Rows from block 17, named by matrix and row number. Each number is 500 + 40 x the weight over its row's rms, rounded and kept within 0 to 999. All counts start at 0. Numbers have three digits each.
# conv: 3x3 conv (model.decb.2.0.conv.weight, 64x128x3x3), inputs 10-19, a 3x3 kernel for each
conv.0:472458487530513502516549542477478484515491470520484494494457491538484462531500457501497488484439459484436460458496511497512500499503509521534505531536497512521505516486491522521505531527507458488514469509518507502516507501511466460493493512501527548507499568537458495510
conv.1:468487487443467462471502518488510517506519541510482483489435493526467481522520530519532533536486480520532485494493541485526513517505470487478464509525534499527545472511517517547551508508492478494508494480478490506517543538515481460482474456491477503482475515493488517500
conv.2:464502488464499486482507507499469479502523490517511483516479488520488480487494488513534534504475484516494489485495528490497496528512474504535507481535548464493504522524482533545517477498532484489517479528533486518497509512509511484466500477475479497498490565539460501505
conv.3:490465500494478487520531511541505519470456462451468516489507471512546501457494497457474465551549526548550526571561542485501529489453510514510453568575527523497489576594558440431452487502493457472490504514522487463499487476513518498511514516480468458491529525514517513441
conv.4:508497457529522506510518508481462495507518501552559512467430494481467467495509511503500468538509489531546529497478480527530518554533517461523490488515468472495492535530514508521491499514475527539521541532545522495527465468505474471514490495497505504507518551547520527524
conv.5:461511540508515546475492531552533506446430420533513525500523508495498487479499549486464451605630592565550513517525501469450479461440494508478489494467486431448485552554544495448455530518509477466429531533507477485472481482479479495494488475497519539506501527502460492481
conv.6:487476480478503546489511550515487480527509497482492512518554540495514536496515523454501510425494534442440489500445447455455437498534481453467480462446498479446496516527495538535499496523505501493509488468517479480501525500478513528495489496489451410486445369494450426525
conv.7:502504514488507542550568546467475474563549526504493520530524520522538559463480508520502498437464456486490512557568568550517560511464520451466498449449483576616561526548506460417416525537495571564535456420463576567603552582550557568545437423425447425488552565583558507520
conv.8:489484449485498465503489487482490498498481489477475509497552514508514497514473473502491504523550537507467499510473514534492473500503505495450454488471504499514497520527519482527531503516513481475454488477496498460512507495490530494482519482493503558537483528526532513504
conv.9:528505511520487497534544531540499480529496481516508493536484469519489478526533516473470499540534469537549537490510515528548521498544535485517487475513498488508500550524497524498470502524498528552526529547512479470510476431453442426479462443507470526543464542540540510487
conv.10:528508504466482487473462474488535530516557506527546524520517493512539521484498511525505486520561508494536502560533522539538513470468511513513520522514537533520493489491484515469480500497494506505514444464469522489453517516533543535520546539491460459462484475490497505506
conv.11:514559514516552522486508511484484477474504482463477493478448454494447489521498486493454455537497459521519499463464510514500472510527504516529535475499553465487531491532534463487474480458456517484491513520509484502511490457448514500484512498495476479502487521529470498523
conv.12:469473509459439493446453485503468439527506504513519515487514497497512522488505515518436479525440445526491458456482471459473506504521503495478551521499556505482546522510517490492509485488515496481489541468448530470481507542493547567491529528467502461477517497463546527476
conv.13:495500508469497570465499525504499525485453465479455463500506521476513511478538519523460496535506563516482524532542484505578536504532528512474458546466440527459470522495526497444507503493530523561524499571503491525505476509531502570547492516483506488511526492475528547515
conv.14:472497502454468485505507489522496474486437472495438472474485505471470457458459459496527521478481483520468468464466488499493509553499488507496519483465490480463441492500514518500497489531503506496531476457508491466483505525487523513534508504515482498496485556523466573581
conv.15:508507485497491476485493487501532502538508495522495491509516493483498498470488484525491512509498521509506501491504510486496516521520499493496504496496517517485503495491495481461503482469508477496505515486501507502486497506493511525516504498491474473492473496490477498519
conv.16:494536522501514505482473499460476473503515467523497480532470485542476500501497511482457465483440431503493472473481476521494481503498482498536519459515540490522521513530508514533512496503492506498475517514467482506486502492478493427440517453464493506474474497482476489470
conv.17:573573505542555528491496499495544531526562534499549546518506503527524506505505504495549544539562529524519525459498482472473467499487485410442490414463529470485474518504498530483502524468469515538492477516527517535510467454494462446487472466514525531493546562498549558489
conv.18:545543511555566543521484517484508510477506525514505492444439463507495506549523544502539509536530508506489486506506505505511494486472478504524535397403459478470463469494479493516499520508518509530492475473463457491514523524541522515519501482460466473486488491486521520516
conv.19:495454478448420466464450492528505508511517511496519488510467441519505457502518490509559508543574534485505520535441483526427449511462479484507533480493544480483547487487502505520498530545521464438460475401403507495488567530469560511458526492481488515479495537513514496519
conv.20:490484489486469470490477459473523539491476493499512507509488480480512512483507505522516542497562545493521528531510489536510501541508509504534563513492518523484498509517505496522525500539533493532492507535520524492480498519489500560513514551513555517491548506491549516490
conv.21:511489466495506465514518493507511520463485514486505517503547522520553498519535514438510524429539544465537508496479456527467417509481466515499475527494477495474470529487490532509483530525509493476482493476449503466450472479467465472457511510482489487517473429476517489498
conv.22:465530534459570541470554535486470496521550526520530514476462493499439473506477473484510487474484481530481459499491473555548504554542502499509522520520519472510536470482499505508482498508500471507523492513528568570506511536521508541502481532467556503469506513510458488494
conv.23:503491466522497484504471462508548524505529532482477496488480498510503498500505480505501465471501501506504519519538503491532501485490485527532550538538513555536511502482499538522485509524521441447478460442467478434461538532503507538514505538517467468490462438450490485490
conv.24:515473457480441478484478530491454444478445462522544532472495483478467450487496507502518535524502516526509501523503462528570514477497487557490459498485498474476498528516514489474515509489503500541507459487477436468527470502532516490481498454468468462514478468481537525476
conv.25:526505494530483478497507503491499497466484512478490505482490506498502512523511504528567534531535520556517485525543485543563528548525469492470486493499483481473489508503483540513497509502504468508511524528484535541480491507519473486501462480500501481514533525510519542531
conv.26:531486486532468489496498535528537502485485494497469493496508504498496472498518488510525509509516521500475483492449459513475483503516521507480443502511449475471451522468473534443439532501480464449502486464521483455488482496511525504504528498497485491513461460506510510522
conv.27:517526469529540520508541537486495484476509487497505510472525541481512536471501513519517509506491487502478489522522507541560554515526525467489485486463479506468507491469519513470493476478501462484488503490464505462465485510536520528512534507474517477507529519518505514512
conv.28:538530541500495527514547511532508513544553521527546508488541520452486498403376424484455442469464486458494553556484457485460493483446478504462459554491486472497492487478490527530521482503525511511489507498525526503517506554546505492489486465507488425502511476496519515528
conv.29:537485441548541508542547504515502466406418461492506508458462484427431479449426499473462468524535496442443476506520521527544500560573488517529527505479479490490488471472483463472476472466486500493475494478510406434485481459473500510480462498514473497501439428458550530504
conv.30:468499517527557536512544506547511493527511515482483525526529483535519482527519470561543517529519552526496512505532465473520455468469474543502534529454490506462461468459497471444503528471489520500484503509495501527467508484457528489484503500492475484505482499518486510482
conv.31:493497482470491455495559470517552521503511517482495509529509517490494458537513467482506511495544559510549556489497499552550481524531511501415468507419477509437515477487489500511527468525533489543483495500452495499454511519487504484473515518474483512504439454456516512480
conv.32:481494524496496555502459508526497480505449495494461522462495535517528519527497499521460471562474490558517492484457480499470514496502543483497506493483505509500541462481517481501519502529518499437466508387459490430502536554529569532468514528458529500464559489469582502485
conv.33:493452490497459479532517456504525522504497535501450486504504511499457465485438455517517506523482494488476496463501503474451453500476450520516522508514524511503514476477517528529547538528520468438470436441512512524540516487481493495487485468473511494479470511523485526542
conv.34:476532495483512471509516506507478492543512528486461511493493516500499498507495497512512531513479477541523485449448480528498506530494472513507491484468478494524529476483465545543528533525523526504533458438474501516483525505501537513479484484479479481456468514476528546533
conv.35:509500507476469498492475478519532544531591578542606540508508476490496497497542524478508514479478478503478487495417450514503499524537480462544578517558531546500448494520515541516471531476444482519555480500539503488504531549558551556511509487497426529588547539516610521465
conv.36:480529555488500505493517498452465517482466486544519495473475519458436480491494497538533561496452432535471480471494527522539591515482532551511520504476465518537510482492499563593574521498501579529537524528526500508492499484460508484474538503500549468456467480471506571525
conv.37:493496491493488497508512506502493506484469505528508504474469497484458486480493483507515493520520520494525510519495473529510487492478507508497502501496494500505500486477493471480482493484511512478488497481492485487493499478491486498507501514507497522524482515495486496501
conv.38:535508496464484541465481513526531527561539543546514516503531529480505520533509483538523501542510501526512508516523517478475500487499497492495488506502484463489507487453480502522518491523527465495470458461492460467528497528501508510517488496486509490482530548516515529513
conv.39:515502498483486483485480491533520511527505507505501491491469485472463471466468493507541513523525495530521494529542505572521499559493470492501495461499482480509486480515505477496513484472483500486493490460513507491494499505485478503526462484505491489505518495508499506516
conv.40:531514491544488486536505513495523500444478491464460480510528499482525515493507520476460490500507528499525522508533520486449495500465489482483495488466443480449423503495478498493499534535526540490487524504524492517512486451483470470483478480486505520518517505470489508482
conv.41:531543500525493481560548490490485474442434438471470502457450471466455423494478472492439481523524508506541513521479466511518496527571564535502484520506516488494504530510534516523578503504509504540511510528493460469480449480509480477522522498501483491470471492567475516580
conv.42:518538502540578496523511490529551535491521540512554557532519521547538547525523513530527489539559495497501494522530504535518496559518513481485512460487528501503521485473513445451495505524520484490496456445477486495534502504493506496501467456472479508484476512507463473522
conv.43:483493513524539525529519499475485485488476472495495501498483468493476476499470497504484475505500499470482459536487489481458493463459517504522504516532491493504492504507481490459470488478497498488517494467504476468493495455469511490505520526523479496521474508505477492489
conv.44:494483509442496563477496572492427464489477500475467484499512505513556546502510527474499539480485541511481528503524499458510471492540467505514532480478548469457527480505530507535545497507514494453495470427525490503578497495511511522513500503510533456510573472518502410491
conv.45:493479502522522525541521485515535501508515498502530532483469527494466482513488488482500519502524523541502482474500547498522547508511510482493515489494504502498485507511515465480496500512498509534492525510505514496486473459477493484492493520501510560510488521494496502477
conv.46:486521478484513508501474488500490492520555536482514519488511499473489498478488514481506546471518536501518516520479476523495472470478505507477462474442448491479471501509497538544503533519490512506490468474458467470519484501484484460446524480462494513525466482530509505538
conv.47:501532476545541524531479458494485554519530502512489454479453491482483520441461474466450470499513501527545544494521529469473468497490475531528534472501502442426452540567480506488464496467510489471468496499491512505489461430453483448458449450468471510492496537490436463472
conv.48:493517477481566508493512500460478491489524529529555518514471461490483437469485491491528515473475478461470528539492488529490451508467463485496510512517514466447466513443451531498467535506492496482503462522534495515510475483506482471473482485485477534547461496524522496492
conv.49:517532516469476472467486508485546525520534554466495532467457522521503496514501508492489508500489515530499500469515509490543546527547515473478484507499488536557545521506520526510531484502518542546536517539550528558550505500508515520522517504479512487483495486506504489509
conv.50:523560487543601515519582545501550512573592552515518519478514487446523541486482496477565494500580510499506515557541517591550522548536506494467501488463506428450537505488486541528535530568558488535489463483465475495497481502518462506523471531521430474539441503530459472474
conv.51:531543531505535531504525519486507515506523523511541530503508524507486485498486499518512506544475446504471500472448497489458512492498507513516505499528477507538523491510498525511523523480499534501525513475494485500527506496528530460467494425468507512502462488472491500484
conv.52:499506527507503505552534491488490500502519509517511473486479503549501485564558492512530505492488463535497441496491501501488488520474462485498527485530524540579546491503505552548510518526499536523503499501541554542563536520518512478490514468450526512497512500482488519531
conv.53:502476475509437434495467470531515481514531517495530529503497496501508513502521519474495516515533527515545512499479487488454475485475477497480503506448476486432466509528517497509511508522512510513526513523497533551492519500483509525492514519484488448500480464514504499507
conv.54:493480532499468510493476473508490521497498544527515534507507476518491478499493482451512523502503519512484417479492479469511528505466476496464492512454457505528504511500458528514479545511503483521536522468488507486501447459476485481481529500465506514531475440433496517489
conv.55:491480505482472480522505473474438458467459485446479463487490493479460490478451481455473488406410461497496480480512514511535522550560523548508488538555537530574576491473480536559541469503508524536530512491499517507499498493488478489491524555538445455496525513491513490512
conv.56:508497485475507497464482506497494500485485492479464504500498501516475491493482510488520491504525506510525497523491491564506469533480484485528507479510499484498508526533499513535505487504510479490509484480480493499490518519500503504492497486474482500516481527536524534528
conv.57:495515524476448471505477488462487530518479527510504529466450457471501497473520520509513526554495514505481494460418469470509545473487525507490479474392418540494466524476485541502505519481516497567503466476484471439488511506508530555514529556512517537501511484467591573491
conv.58:519517525537531531539520507495484493553503518541464472476492501436480487425456447504534509551600532519505453499484513517476481528488482520534516518519512509510509491482507492482496490400489458465508495501516528502477531514521510519547497507495497491502501513542515501465
conv.59:526487486527510466512487481504521488502511473486498519501521533525520518522525515523524490529495492519470480509474480524467491467453478486506508501518473512540463502496493517485505534507497469498547463452522475465490478505510517505518530480483518510502466470486495532536
conv.60:496519503500504473515500468509510495484517508471520513463423452482427425501493472474509542461470500510509469476482525469511551495525521475487505475451499502468461496528515515514485489486468519502480523493510511508525515536554512498496467453485510508486491513542475478554
conv.61:506537518518543542536521520515501524500488479506529505531538511515484509522514527451504504472526518488516509536513461544518495519451476496535538513515546479477500558584490566595473577579493496492535501480518491468514547546486536527484570531481501452538476429472485480478
conv.62:528496483517480497489470500520533476533549504501513513483494494494489518490516518512501481488479464495465461508446485478438488487463494528519499508511451484471456505476475546483489549506496467475501470455482499510509516497479512471466505461474491526471453504493469491501
conv.63:533549511502561563491549586497440439469413449506503507541519513513508510462516505472497513525549531494516515532494463495498522492498530565565532553524507493517497544581554522569529495520502492521528520510498479478503538497466512506476539544495499512509479477553526539547